{
  "model": "rotation predictor",
  "image_size": 40,
  "layers": 8,
  "mlp_ratio": 2,
  "moe": "top_k",
  "drop_path": 0.1,
  "experts_per_token": 1,
  "width": 256,
  "residual_init": "zero_last",
  "muon_scale": "match_rms_adamw",
  "nesterov": true,
  "decay_fraction": 0.2,
  "weight_decay": 0.03,
  "adamw_weight_decay_other_params": 0.05
}
Rows from block 3 of a small rotation predictor, named by matrix and row number. Rows with one number within an expert belong to one neuron, the router's apart. Each number is 200 + 30 x the weight over its row's rms, rounded and kept within 0 to 999. All counts start at 0.
After each expert's rows are labels from the 100 images, of 14976, where the router gives the expert most weight on average: "top examples" is what is common among them. Only what is clearly more common there than usual is listed. The data: rendered landscapes of hills, water and sky.
# router: router (model.blocks.3.mlp.router.weight, 16x256, trained with AdamW), inputs 128-191
# up: expert up (model.blocks.3.mlp.up, 16x256x256), inputs 128-191
# down: expert down (model.blocks.3.mlp.down, 16x256x256, transposed), outputs 128-191

# expert 5
router.5,259,150,162,223,228,237,204,162,176,170,187,196,185,202,194,188,159,172,202,204,183,190,205,172,193,213,184,171,206,152,151,223,166,192,250,179,190,194,182,186,222,227,176,194,197,159,213,164,203,181,201,194,156,200,230,222,156,191,188,151,176,169,170,176
up.0,211,189,199,185,237,199,200,157,138,185,166,198,255,196,252,192,180,186,209,209,214,196,200,157,164,202,209,216,205,98,207,236,135,193,201,119,178,155,184,165,205,208,183,196,178,230,193,194,213,163,193,217,219,192,202,181,212,133,199,174,193,187,181,190
down.0,184,191,173,201,197,195,209,211,202,194,216,138,214,206,194,181,220,219,213,210,197,201,188,208,187,211,233,226,182,152,287,225,203,199,204,242,157,192,206,175,210,197,189,204,200,220,165,207,205,182,209,212,214,198,203,220,212,174,202,155,178,189,205,203
up.2,180,205,207,225,180,194,220,203,169,185,171,211,185,225,193,212,212,175,185,178,214,197,235,201,191,214,179,201,221,210,156,206,250,215,131,179,208,189,200,123,199,175,188,195,177,182,205,190,200,199,210,197,168,234,209,207,179,170,166,212,123,232,180,196
down.2,239,220,148,191,210,202,181,178,189,245,208,222,182,206,180,161,164,270,212,195,192,187,199,204,206,202,196,185,196,248,196,187,171,175,210,221,207,217,196,252,210,228,185,247,232,205,177,198,211,201,173,221,191,169,188,169,199,267,222,186,280,174,199,184
up.3,195,190,210,172,221,212,203,159,169,187,172,200,276,240,240,202,166,185,215,205,201,196,213,178,143,197,219,209,215,141,216,211,126,200,193,127,165,183,194,199,213,205,190,202,213,223,206,211,212,174,201,219,226,197,202,195,203,141,204,132,215,209,200,177
down.3,172,187,163,216,199,202,208,201,187,192,201,157,217,184,179,174,224,232,216,205,224,203,185,219,186,203,218,217,165,147,256,258,206,174,204,220,217,195,211,165,206,211,186,175,193,235,113,206,186,175,214,215,215,195,215,215,215,163,204,197,185,184,190,207
up.4,173,174,210,219,188,197,193,203,270,195,215,199,181,136,197,197,180,191,206,186,217,202,149,188,236,206,198,178,190,182,202,183,174,201,248,178,220,216,213,213,201,206,203,194,174,178,200,174,209,211,199,200,202,192,206,208,206,241,208,179,169,203,204,201
down.4,195,184,287,194,190,209,190,198,199,200,189,191,196,204,189,187,191,129,196,182,228,201,180,194,217,191,242,173,183,203,242,175,147,204,186,139,168,189,220,195,208,209,190,205,195,184,186,222,214,227,195,217,205,203,204,201,203,213,193,186,271,226,157,203
up.5,253,189,212,185,211,211,196,167,86,190,161,198,230,188,205,209,188,183,166,212,204,195,241,137,191,203,194,202,229,142,202,216,138,203,163,113,168,175,182,145,200,204,169,199,186,204,205,209,245,176,205,210,192,206,209,197,206,179,202,174,201,219,168,198
down.5,195,191,151,196,211,185,210,193,208,204,220,180,218,209,221,181,201,280,236,203,193,194,239,236,138,209,238,235,167,190,222,222,211,179,206,244,191,194,213,183,197,197,202,203,208,239,174,200,202,173,195,190,215,183,178,203,201,198,195,210,186,175,211,185
top examples: noon; purple alien crags

# expert 4
router.4,211,151,184,191,201,230,203,197,217,130,211,190,190,180,229,187,170,150,175,197,202,190,185,153,171,211,180,195,207,127,193,163,171,190,179,207,194,146,211,186,214,182,196,202,200,162,194,170,223,181,199,187,175,190,219,212,181,171,185,144,149,205,192,170
up.12,215,194,189,186,245,179,211,171,195,194,212,189,214,225,197,195,204,212,214,221,170,202,241,242,166,204,213,279,195,151,208,213,208,200,215,167,205,193,214,159,209,199,178,199,190,258,198,230,203,155,200,216,221,219,232,216,215,181,197,254,165,181,174,198
down.12,191,191,187,178,237,207,207,178,200,192,184,134,212,221,207,180,202,224,215,258,185,198,195,190,218,224,225,206,213,133,248,231,142,177,225,224,187,174,206,215,223,208,204,206,181,270,150,203,228,135,200,236,220,216,217,190,212,186,197,186,227,194,198,184
up.13,192,165,212,189,184,193,195,234,221,185,196,201,210,106,241,207,219,201,162,197,188,212,199,203,165,196,192,201,208,197,222,165,208,199,203,170,179,206,184,99,197,214,182,189,237,204,196,186,188,212,196,191,179,202,188,198,178,179,205,145,50,197,187,167
down.13,220,213,184,206,276,169,199,222,205,205,218,223,197,190,176,230,168,323,194,237,215,195,135,193,217,156,190,176,206,230,181,157,234,191,217,207,199,196,209,210,195,201,195,183,144,187,175,169,240,242,198,195,199,199,212,226,176,203,202,272,211,201,241,205
up.14,199,208,236,213,199,185,203,209,186,192,178,197,197,152,238,203,234,203,207,200,220,198,162,213,238,189,201,196,188,208,206,166,278,198,240,221,210,190,202,303,201,188,209,193,184,203,195,184,186,225,199,190,216,204,205,202,208,180,205,219,189,206,208,209
down.14,214,169,259,197,170,198,200,208,193,203,196,223,184,173,198,212,200,148,201,192,218,206,186,186,215,170,239,201,182,241,236,170,190,202,196,181,156,195,207,213,191,209,203,210,257,200,247,205,171,245,186,193,194,203,190,196,191,208,170,148,159,196,183,200
up.16,199,169,195,182,174,190,189,261,241,193,218,202,204,105,254,203,237,198,174,204,191,207,183,224,191,202,185,200,204,241,215,142,254,205,237,242,191,219,173,115,201,199,193,194,227,195,189,173,212,227,198,191,168,193,190,203,166,183,193,170,63,183,201,165
down.16,204,203,212,210,263,168,196,222,210,209,211,178,191,195,155,223,163,283,202,232,218,185,122,170,187,144,221,182,209,211,237,165,245,192,208,191,170,193,209,221,198,194,200,185,166,220,166,197,215,254,190,209,207,200,204,235,187,223,197,238,211,205,207,204
up.17,170,179,162,181,160,214,218,238,182,193,178,196,183,179,212,199,196,195,165,187,166,198,235,224,203,218,179,227,214,169,204,208,202,204,214,245,198,209,190,126,205,199,169,194,232,214,208,203,175,149,197,207,178,208,209,205,188,152,181,147,200,172,213,156
down.17,210,179,253,205,235,165,175,190,217,189,203,180,218,234,223,209,199,267,223,224,212,212,195,148,189,224,259,174,197,188,184,228,181,193,174,167,157,176,215,231,200,205,232,194,183,194,154,198,181,202,210,219,203,199,199,215,217,221,209,225,142,211,168,201
top examples: night; desert dunes

# expert 9
router.9,235,172,196,186,231,246,195,187,211,138,220,199,188,195,204,189,147,155,209,197,205,202,175,154,193,214,192,164,206,166,134,197,168,201,219,192,201,184,182,207,210,209,205,190,180,135,200,137,221,187,204,187,154,191,230,205,163,207,191,175,200,198,178,144
up.11,212,221,188,212,198,207,199,189,192,201,179,197,144,260,63,201,207,193,196,197,206,196,165,175,256,195,199,154,214,176,211,233,233,199,213,230,228,205,215,333,203,192,183,195,183,202,198,201,168,203,200,192,202,202,201,210,217,235,207,176,203,193,203,199
down.11,216,143,261,194,234,190,215,214,203,172,210,210,246,164,261,212,182,207,209,226,233,210,195,208,182,166,228,207,190,220,217,122,186,201,188,149,140,216,210,189,196,210,196,228,230,224,224,193,216,244,188,203,190,202,216,218,186,195,176,223,211,201,209,204
up.12,206,194,229,238,197,206,195,197,135,193,210,196,224,162,222,209,181,185,153,192,212,195,227,155,126,219,202,226,190,160,193,199,192,206,153,151,185,183,211,120,203,203,210,199,180,194,222,197,246,202,202,186,199,195,193,194,172,205,212,189,219,218,169,196
down.12,213,244,179,201,256,180,201,213,205,192,197,209,203,162,180,226,225,299,197,243,189,194,183,243,225,177,180,188,200,256,130,173,234,203,227,218,231,216,191,245,183,185,210,211,264,246,209,176,188,199,198,194,203,212,169,181,179,171,188,255,230,192,224,224
up.13,187,173,162,197,212,193,207,233,201,199,229,207,141,149,182,204,175,194,212,196,186,193,209,198,207,196,195,172,217,224,222,181,252,207,204,272,205,208,210,273,212,180,184,223,250,204,201,205,238,211,199,209,187,200,201,217,181,223,147,192,247,167,225,177
down.13,195,241,230,206,250,180,215,209,197,204,178,170,226,219,212,210,239,163,179,226,228,210,97,198,191,150,213,206,171,213,205,163,202,201,207,115,191,182,203,183,192,207,197,169,209,229,208,200,184,255,206,183,194,208,227,202,209,190,252,188,183,213,158,204
up.14,199,202,208,207,227,196,192,213,222,191,185,199,163,203,164,203,252,203,209,212,216,203,121,248,223,180,200,183,199,213,228,170,218,206,251,169,197,212,195,206,189,207,204,189,218,233,199,193,180,256,201,185,199,209,191,199,259,187,200,177,95,176,213,214
down.14,195,145,198,192,189,216,209,204,205,201,206,207,192,252,234,182,157,162,197,162,227,194,214,147,177,162,212,187,173,204,280,182,198,208,180,179,163,177,234,192,198,206,204,191,186,165,183,194,226,236,182,207,211,194,204,231,183,211,184,199,220,216,208,193
up.15,233,191,220,162,266,191,201,186,197,190,226,192,180,264,121,201,193,202,189,222,189,201,214,161,179,197,211,194,196,178,198,187,179,199,183,214,182,202,200,150,201,211,194,199,196,225,197,195,193,164,203,197,176,209,190,196,147,304,199,200,187,194,211,173
down.15,212,234,194,222,154,192,204,200,207,202,197,250,195,157,225,212,230,189,180,181,206,199,177,196,209,225,156,190,234,241,125,229,217,206,188,203,235,198,181,222,199,173,225,181,165,122,255,186,222,196,226,195,196,198,231,206,203,196,190,260,195,210,192,215
top examples: high relief

# expert 6
router.6,292,230,229,208,242,239,202,166,228,181,211,193,253,233,208,191,136,165,215,208,191,194,142,139,190,212,186,215,220,184,161,221,147,198,216,198,191,187,195,269,217,201,222,202,193,170,200,154,202,187,196,194,180,200,221,226,180,218,194,169,260,177,195,166
up.1,216,226,215,190,192,198,190,176,225,205,223,203,176,270,159,192,188,203,239,206,197,192,250,196,196,200,205,213,200,205,213,202,205,197,166,210,198,222,204,198,199,187,198,201,195,197,196,196,143,189,204,196,182,187,190,181,216,187,195,213,143,197,200,173
down.1,194,216,193,190,187,199,184,191,202,215,200,168,228,216,154,169,178,215,216,194,170,196,242,205,164,213,199,217,201,211,238,178,211,180,190,198,124,204,208,201,208,189,199,207,257,213,187,212,163,204,191,200,223,179,155,177,185,176,200,157,127,206,211,189
up.2,210,191,198,165,211,202,195,179,170,204,189,196,189,163,101,201,230,189,163,231,182,196,208,155,248,192,189,133,209,225,173,213,191,205,218,173,192,196,185,116,207,215,186,207,204,189,200,173,240,174,207,198,161,209,211,207,165,229,197,182,157,202,200,174
down.2,205,154,186,204,198,209,199,223,204,192,215,228,181,216,197,213,205,183,199,206,223,206,243,167,226,197,163,178,183,219,154,174,241,212,209,195,219,211,209,147,207,220,169,157,153,193,244,151,238,210,218,185,195,216,228,218,176,168,237,231,114,187,218,205
up.3,186,208,188,201,108,217,210,248,245,210,202,200,169,173,162,201,147,196,181,172,202,203,201,197,238,204,179,195,212,200,205,235,187,200,216,244,215,227,202,231,199,186,172,198,214,154,205,195,191,210,198,202,203,173,191,218,198,200,214,133,250,201,209,188
down.3,224,209,216,215,108,205,213,200,188,197,215,258,221,202,201,167,194,169,195,177,205,199,305,195,195,235,172,206,207,154,232,201,179,213,195,207,200,202,191,150,204,205,206,208,143,100,229,195,243,199,209,198,205,189,209,172,198,189,199,188,178,215,248,201
up.4,193,244,192,220,181,219,209,185,134,203,211,196,202,317,158,197,171,201,183,198,191,204,243,188,195,209,192,173,191,185,202,198,225,197,174,240,188,220,211,251,191,204,196,210,202,172,208,216,229,220,197,188,202,181,224,205,159,220,206,157,218,238,196,238
down.4,185,206,219,186,213,200,192,194,203,211,200,217,216,160,206,181,191,169,212,164,224,200,224,159,251,189,242,228,191,174,186,234,154,206,189,214,237,220,228,220,202,202,212,191,204,197,202,195,172,227,183,182,199,188,213,188,186,227,219,161,176,205,188,185
up.5,188,218,185,193,206,210,228,194,154,178,226,202,179,252,231,212,164,194,186,211,178,226,228,217,186,217,208,250,200,179,182,141,231,204,196,239,144,187,177,94,198,192,192,225,229,222,220,216,210,195,191,222,178,238,207,219,190,167,159,147,149,236,220,198
down.5,222,197,219,225,151,237,173,201,195,237,185,224,195,164,238,196,215,207,178,147,230,185,209,215,245,212,202,148,186,185,209,206,199,210,242,190,278,213,205,189,213,220,173,164,177,207,157,155,199,196,194,197,205,175,165,150,187,202,254,227,202,181,200,174
top examples: night; purple alien crags

# expert 13
router.13,231,184,210,194,204,234,200,208,192,157,222,196,213,227,252,192,151,178,192,218,204,202,183,162,150,218,196,241,219,168,206,186,191,201,174,178,192,184,190,206,216,192,194,208,185,178,205,187,257,196,202,188,206,211,232,216,202,178,209,198,222,227,171,121
up.0,165,219,207,195,199,213,198,179,160,188,166,192,218,216,306,199,186,200,199,178,190,202,218,197,224,197,201,148,215,159,219,252,158,199,161,154,201,195,200,174,208,174,202,189,169,145,186,224,166,191,189,207,204,169,219,194,230,307,172,123,206,245,181,207
down.0,209,230,218,217,217,198,170,183,219,222,198,213,184,221,161,183,201,179,209,199,183,185,240,173,217,244,178,189,189,146,159,240,210,224,193,246,240,218,234,175,197,179,214,164,117,229,242,165,169,145,236,168,190,209,187,193,205,177,209,203,130,195,236,228
up.1,185,146,211,206,210,169,208,205,270,174,182,180,156,218,228,204,208,206,182,207,203,214,200,232,210,195,204,266,214,127,198,192,217,199,218,197,185,215,207,219,214,213,196,186,196,258,184,204,213,159,204,232,200,230,216,204,203,180,193,247,221,189,198,205
down.1,175,218,154,199,222,206,199,170,210,212,185,152,175,219,161,182,196,215,221,202,177,193,192,228,175,229,219,177,212,145,254,228,180,184,198,215,205,184,215,187,204,220,206,196,171,246,137,206,181,153,199,209,209,182,194,198,210,219,189,177,176,179,189,199
up.2,213,222,186,221,189,209,198,187,147,189,184,187,202,184,253,209,260,202,166,193,197,200,210,200,285,216,191,163,197,219,153,239,239,197,213,191,219,195,173,265,202,160,201,195,178,168,204,186,179,177,207,203,215,201,228,164,230,104,196,249,229,210,158,199
down.2,202,218,181,194,187,209,200,203,218,207,214,223,208,186,216,165,181,176,237,171,212,180,238,206,138,200,225,203,216,184,254,207,192,193,193,167,173,186,231,152,204,208,201,218,199,214,215,206,170,213,212,179,204,171,182,205,203,240,205,158,185,196,205,206
up.3,236,188,194,212,199,170,185,180,220,196,192,193,137,243,217,209,228,223,196,173,205,214,193,198,266,210,205,202,184,159,202,230,213,201,227,258,237,218,225,229,196,187,220,187,180,195,197,167,170,155,207,200,176,221,201,179,210,182,178,238,206,178,200,201
down.3,197,189,168,199,213,202,208,184,200,222,200,167,209,247,182,169,192,175,203,203,202,208,183,167,145,195,209,196,188,193,253,232,187,168,225,142,189,184,218,177,206,221,210,196,209,235,151,207,172,228,196,196,212,180,215,207,201,184,210,185,208,198,177,208
up.4,224,196,187,203,216,214,194,208,199,208,235,201,214,231,218,195,148,185,197,206,186,194,219,219,100,214,192,264,189,192,196,161,189,197,199,128,202,196,214,176,197,218,184,206,226,210,203,210,251,190,201,202,229,201,205,215,151,181,221,241,239,197,207,164
down.4,228,220,264,188,190,185,211,220,184,171,193,168,228,199,203,238,242,238,180,227,205,212,157,190,221,192,230,214,215,190,186,155,213,212,202,178,161,206,209,219,202,200,191,208,210,225,169,186,229,187,205,205,189,223,207,203,196,208,202,185,166,201,200,197
top examples: night; sun or moon in view

# expert 10
router.10,217,137,191,171,213,236,205,185,209,129,234,198,169,181,238,188,142,156,202,185,209,200,201,185,171,221,187,230,206,139,181,183,169,197,180,213,200,165,196,194,211,186,190,194,182,153,196,169,230,183,204,188,211,201,250,249,186,184,182,183,165,199,171,139
up.0,231,211,195,193,163,207,207,194,192,199,211,205,166,174,192,204,224,201,231,202,200,197,200,228,250,205,184,192,193,197,180,205,250,200,257,210,218,196,200,263,201,214,191,202,195,190,197,187,205,199,202,199,201,200,214,198,165,242,210,197,199,189,199,203
down.0,210,162,259,200,213,219,183,203,205,186,196,207,221,189,210,186,151,117,189,207,228,211,191,167,169,169,232,222,206,173,243,182,150,209,175,126,133,205,219,161,198,194,183,210,220,208,225,208,217,218,184,218,207,198,194,214,204,201,190,179,196,219,168,196
up.1,197,207,193,198,151,210,204,172,190,209,190,230,218,114,167,184,215,210,240,206,189,181,175,242,171,191,204,169,236,194,177,245,198,170,218,193,236,197,197,164,196,228,163,187,160,159,169,227,211,172,198,181,172,185,222,190,172,149,185,200,313,216,178,206
down.1,221,192,166,193,235,201,226,227,201,209,216,148,152,254,214,245,190,182,186,194,180,191,241,150,215,189,193,240,198,195,204,191,207,226,215,214,193,232,218,249,207,179,220,238,212,254,285,170,179,219,195,209,200,198,171,186,213,233,205,230,159,172,239,180
up.2,178,196,168,180,214,205,212,203,153,194,207,202,199,330,184,196,157,191,196,203,181,197,227,200,165,181,203,182,202,201,210,163,181,192,223,241,181,198,193,106,196,201,193,200,220,197,195,196,245,180,196,201,198,195,199,193,197,151,172,158,179,201,232,187
down.2,227,213,280,206,213,177,185,197,208,205,199,189,205,166,205,214,230,216,198,212,201,196,196,172,235,231,223,178,214,170,133,242,196,217,187,179,190,212,221,256,200,190,194,196,138,223,176,206,171,188,227,192,182,203,216,184,214,214,235,217,234,214,160,218
up.3,158,175,140,186,234,195,206,218,215,208,214,204,175,190,203,193,149,195,228,181,211,190,204,210,126,187,215,212,217,213,233,195,201,198,160,239,217,199,216,155,203,185,181,199,200,198,198,209,210,212,198,209,222,184,195,214,225,203,168,245,225,179,214,169
down.3,237,211,269,203,223,182,179,185,200,188,201,155,229,216,193,230,260,265,170,258,196,208,155,184,228,223,212,174,190,182,140,188,189,208,217,160,175,206,185,233,185,224,199,181,179,240,191,180,194,178,222,182,193,220,187,172,173,191,208,200,150,198,208,217
up.4,182,171,206,179,178,194,212,223,195,194,207,195,175,250,211,201,223,201,150,193,203,204,170,202,218,203,194,174,207,180,216,188,228,197,202,204,207,184,196,227,205,195,193,190,201,189,199,186,214,219,195,204,227,187,212,209,183,201,202,213,184,209,196,201
down.4,199,184,235,199,233,215,195,191,213,212,211,188,203,149,199,186,169,157,216,221,197,189,252,185,185,237,237,209,194,160,147,203,159,214,175,193,188,188,232,197,196,195,207,252,186,243,239,216,187,123,208,197,188,225,189,205,210,206,196,233,249,194,190,203
top examples: high relief; snowy peaks

# expert 1
router.1,239,182,188,172,216,252,196,176,237,131,209,196,191,203,209,185,171,153,203,204,176,208,173,156,209,215,182,152,204,185,138,195,181,196,236,209,194,185,181,214,215,226,207,210,211,144,202,130,214,180,201,187,164,195,240,219,145,202,179,164,187,196,189,142
up.0,200,160,210,214,157,188,212,211,221,196,208,203,147,134,282,204,219,197,215,168,245,195,157,215,265,204,186,179,185,207,215,208,238,196,236,166,236,194,197,311,210,189,212,192,170,161,204,167,182,234,217,199,210,176,204,211,171,231,205,238,235,206,185,212
down.0,225,200,256,229,155,218,203,212,198,159,194,196,239,223,180,198,234,110,209,194,188,192,229,164,190,209,208,180,206,211,257,169,211,212,202,190,130,207,209,166,188,216,172,222,232,207,294,201,199,214,232,194,184,249,194,171,197,189,201,132,136,178,225,206
up.1,197,202,181,207,132,205,187,179,238,212,182,218,212,178,185,170,141,197,226,135,231,182,223,153,232,196,224,144,187,168,212,272,209,185,204,212,206,177,234,236,202,177,211,195,208,119,191,177,147,200,195,205,218,176,166,209,175,203,205,169,220,201,208,213
down.1,218,234,236,216,112,207,226,206,191,180,191,200,229,210,228,207,255,175,166,179,189,204,227,214,226,253,178,184,238,164,195,175,203,207,215,162,200,214,190,170,203,212,166,181,157,179,198,206,247,158,226,210,188,191,236,164,210,193,221,163,217,223,201,216
up.2,176,192,187,218,233,194,192,192,194,188,224,202,210,184,212,199,186,188,207,198,196,211,221,181,222,207,199,196,169,222,179,214,192,201,210,152,154,185,197,201,201,171,188,204,184,189,198,231,213,187,191,216,199,215,213,230,233,78,182,178,149,217,192,224
down.2,207,190,146,195,211,220,207,180,209,248,181,219,131,228,175,189,155,216,234,173,209,183,250,204,161,203,183,234,196,163,161,249,171,200,201,193,246,208,230,224,214,230,218,205,211,226,188,178,183,171,202,207,194,204,205,175,194,230,186,224,255,202,214,177
up.3,254,206,240,181,250,189,198,210,192,191,218,197,205,232,148,205,201,205,186,225,179,204,151,210,228,212,211,233,207,218,207,161,217,200,226,241,199,212,205,237,203,203,187,198,208,233,197,197,243,187,196,207,208,219,203,195,200,264,192,244,126,176,216,175
down.3,169,187,196,205,127,239,217,209,190,204,202,229,211,181,247,168,177,107,206,137,216,194,244,228,183,202,184,231,174,208,193,222,209,208,201,148,223,207,194,207,208,195,215,194,218,113,223,221,175,234,201,199,216,168,228,210,216,146,229,188,278,236,163,203
up.5,189,200,189,190,121,208,202,216,244,205,217,212,200,155,183,178,158,205,188,134,235,193,191,164,252,187,196,150,203,184,195,230,205,199,190,205,210,180,215,237,205,180,197,186,186,135,192,171,207,191,201,208,211,181,195,222,195,226,200,197,279,193,210,188
down.5,196,230,193,216,81,251,215,181,178,193,181,227,219,228,202,171,203,109,200,124,195,188,244,231,202,243,148,192,222,178,209,232,181,190,205,205,238,195,209,226,198,208,204,195,182,152,239,188,205,186,207,206,192,197,206,152,197,196,188,146,241,215,228,201
top examples: overcast; dark volcanic rock

# expert 12
router.12,187,152,162,180,233,229,203,214,224,135,226,194,184,181,194,192,155,157,189,179,183,200,210,183,172,228,184,227,185,128,186,168,224,194,188,229,195,186,196,182,220,152,168,203,185,171,206,164,195,178,195,181,214,191,243,233,206,195,179,165,149,187,175,140
up.0,202,169,202,184,160,200,213,223,172,192,189,182,171,191,196,184,185,197,185,204,201,203,212,168,201,222,196,226,177,107,225,216,172,196,204,209,184,177,219,178,213,183,173,193,155,210,197,189,201,155,196,209,237,196,218,210,182,206,189,160,184,196,197,202
down.0,197,246,192,195,167,214,205,182,208,213,186,208,221,216,225,158,207,185,218,210,173,183,248,197,203,269,196,189,223,127,196,257,152,178,209,226,213,191,195,187,206,197,225,202,148,205,206,194,208,116,216,215,192,205,214,181,195,194,195,153,195,188,230,188
up.1,198,191,153,192,215,200,200,192,222,199,221,199,171,275,160,199,190,203,222,201,188,201,217,218,132,199,196,281,191,191,207,207,215,200,203,226,195,204,200,133,201,205,190,198,206,226,200,202,156,199,199,191,214,201,196,207,231,223,210,175,100,177,202,193
down.1,216,228,288,208,220,215,187,197,208,189,183,197,213,170,194,213,207,189,188,204,213,196,145,178,237,179,208,170,236,177,219,189,163,211,179,143,168,212,237,239,197,218,191,205,194,197,169,187,229,226,213,214,186,217,229,191,184,224,202,199,239,213,195,214
up.2,208,208,148,200,186,205,205,182,215,200,185,198,134,268,177,201,216,208,229,187,217,201,186,235,247,199,184,215,208,174,195,242,209,198,221,233,218,212,203,251,201,210,192,199,205,211,200,180,173,194,199,211,194,198,207,201,195,225,208,214,206,173,206,195
down.2,204,158,270,204,282,181,166,189,209,174,201,171,247,191,213,221,211,204,190,255,195,207,155,170,176,165,244,196,167,202,235,143,181,200,179,128,127,184,201,186,200,217,190,208,201,256,214,221,207,245,193,187,202,203,196,202,210,203,217,208,135,202,164,204
up.3,230,164,210,195,236,187,210,220,216,201,201,194,201,232,274,205,262,222,205,208,199,203,168,225,262,207,198,203,196,216,187,177,234,191,254,229,212,206,178,176,204,209,201,181,203,214,191,179,221,198,195,207,202,210,221,187,196,213,184,252,189,153,192,183
down.3,184,222,245,219,175,196,160,167,213,199,196,227,199,190,202,181,160,163,212,198,224,192,265,185,157,210,208,236,209,189,218,207,162,205,139,160,141,194,216,145,206,170,216,214,198,160,261,208,185,220,231,191,192,188,177,197,217,202,217,189,120,243,183,203
up.4,174,180,182,188,250,186,209,195,230,191,225,196,197,187,176,188,167,204,189,206,189,199,202,198,199,202,212,276,186,128,223,204,188,198,211,224,205,190,218,222,210,194,198,200,183,249,198,195,183,163,198,210,237,206,223,218,224,165,194,227,185,181,192,205
down.4,189,198,199,189,217,210,206,181,205,209,183,155,207,203,216,178,211,179,215,217,181,191,220,197,209,235,215,192,239,116,223,242,137,185,206,194,199,193,209,181,213,201,200,197,182,243,166,209,210,132,201,231,202,202,229,194,212,180,189,186,255,185,193,189
top examples: noon; snowy peaks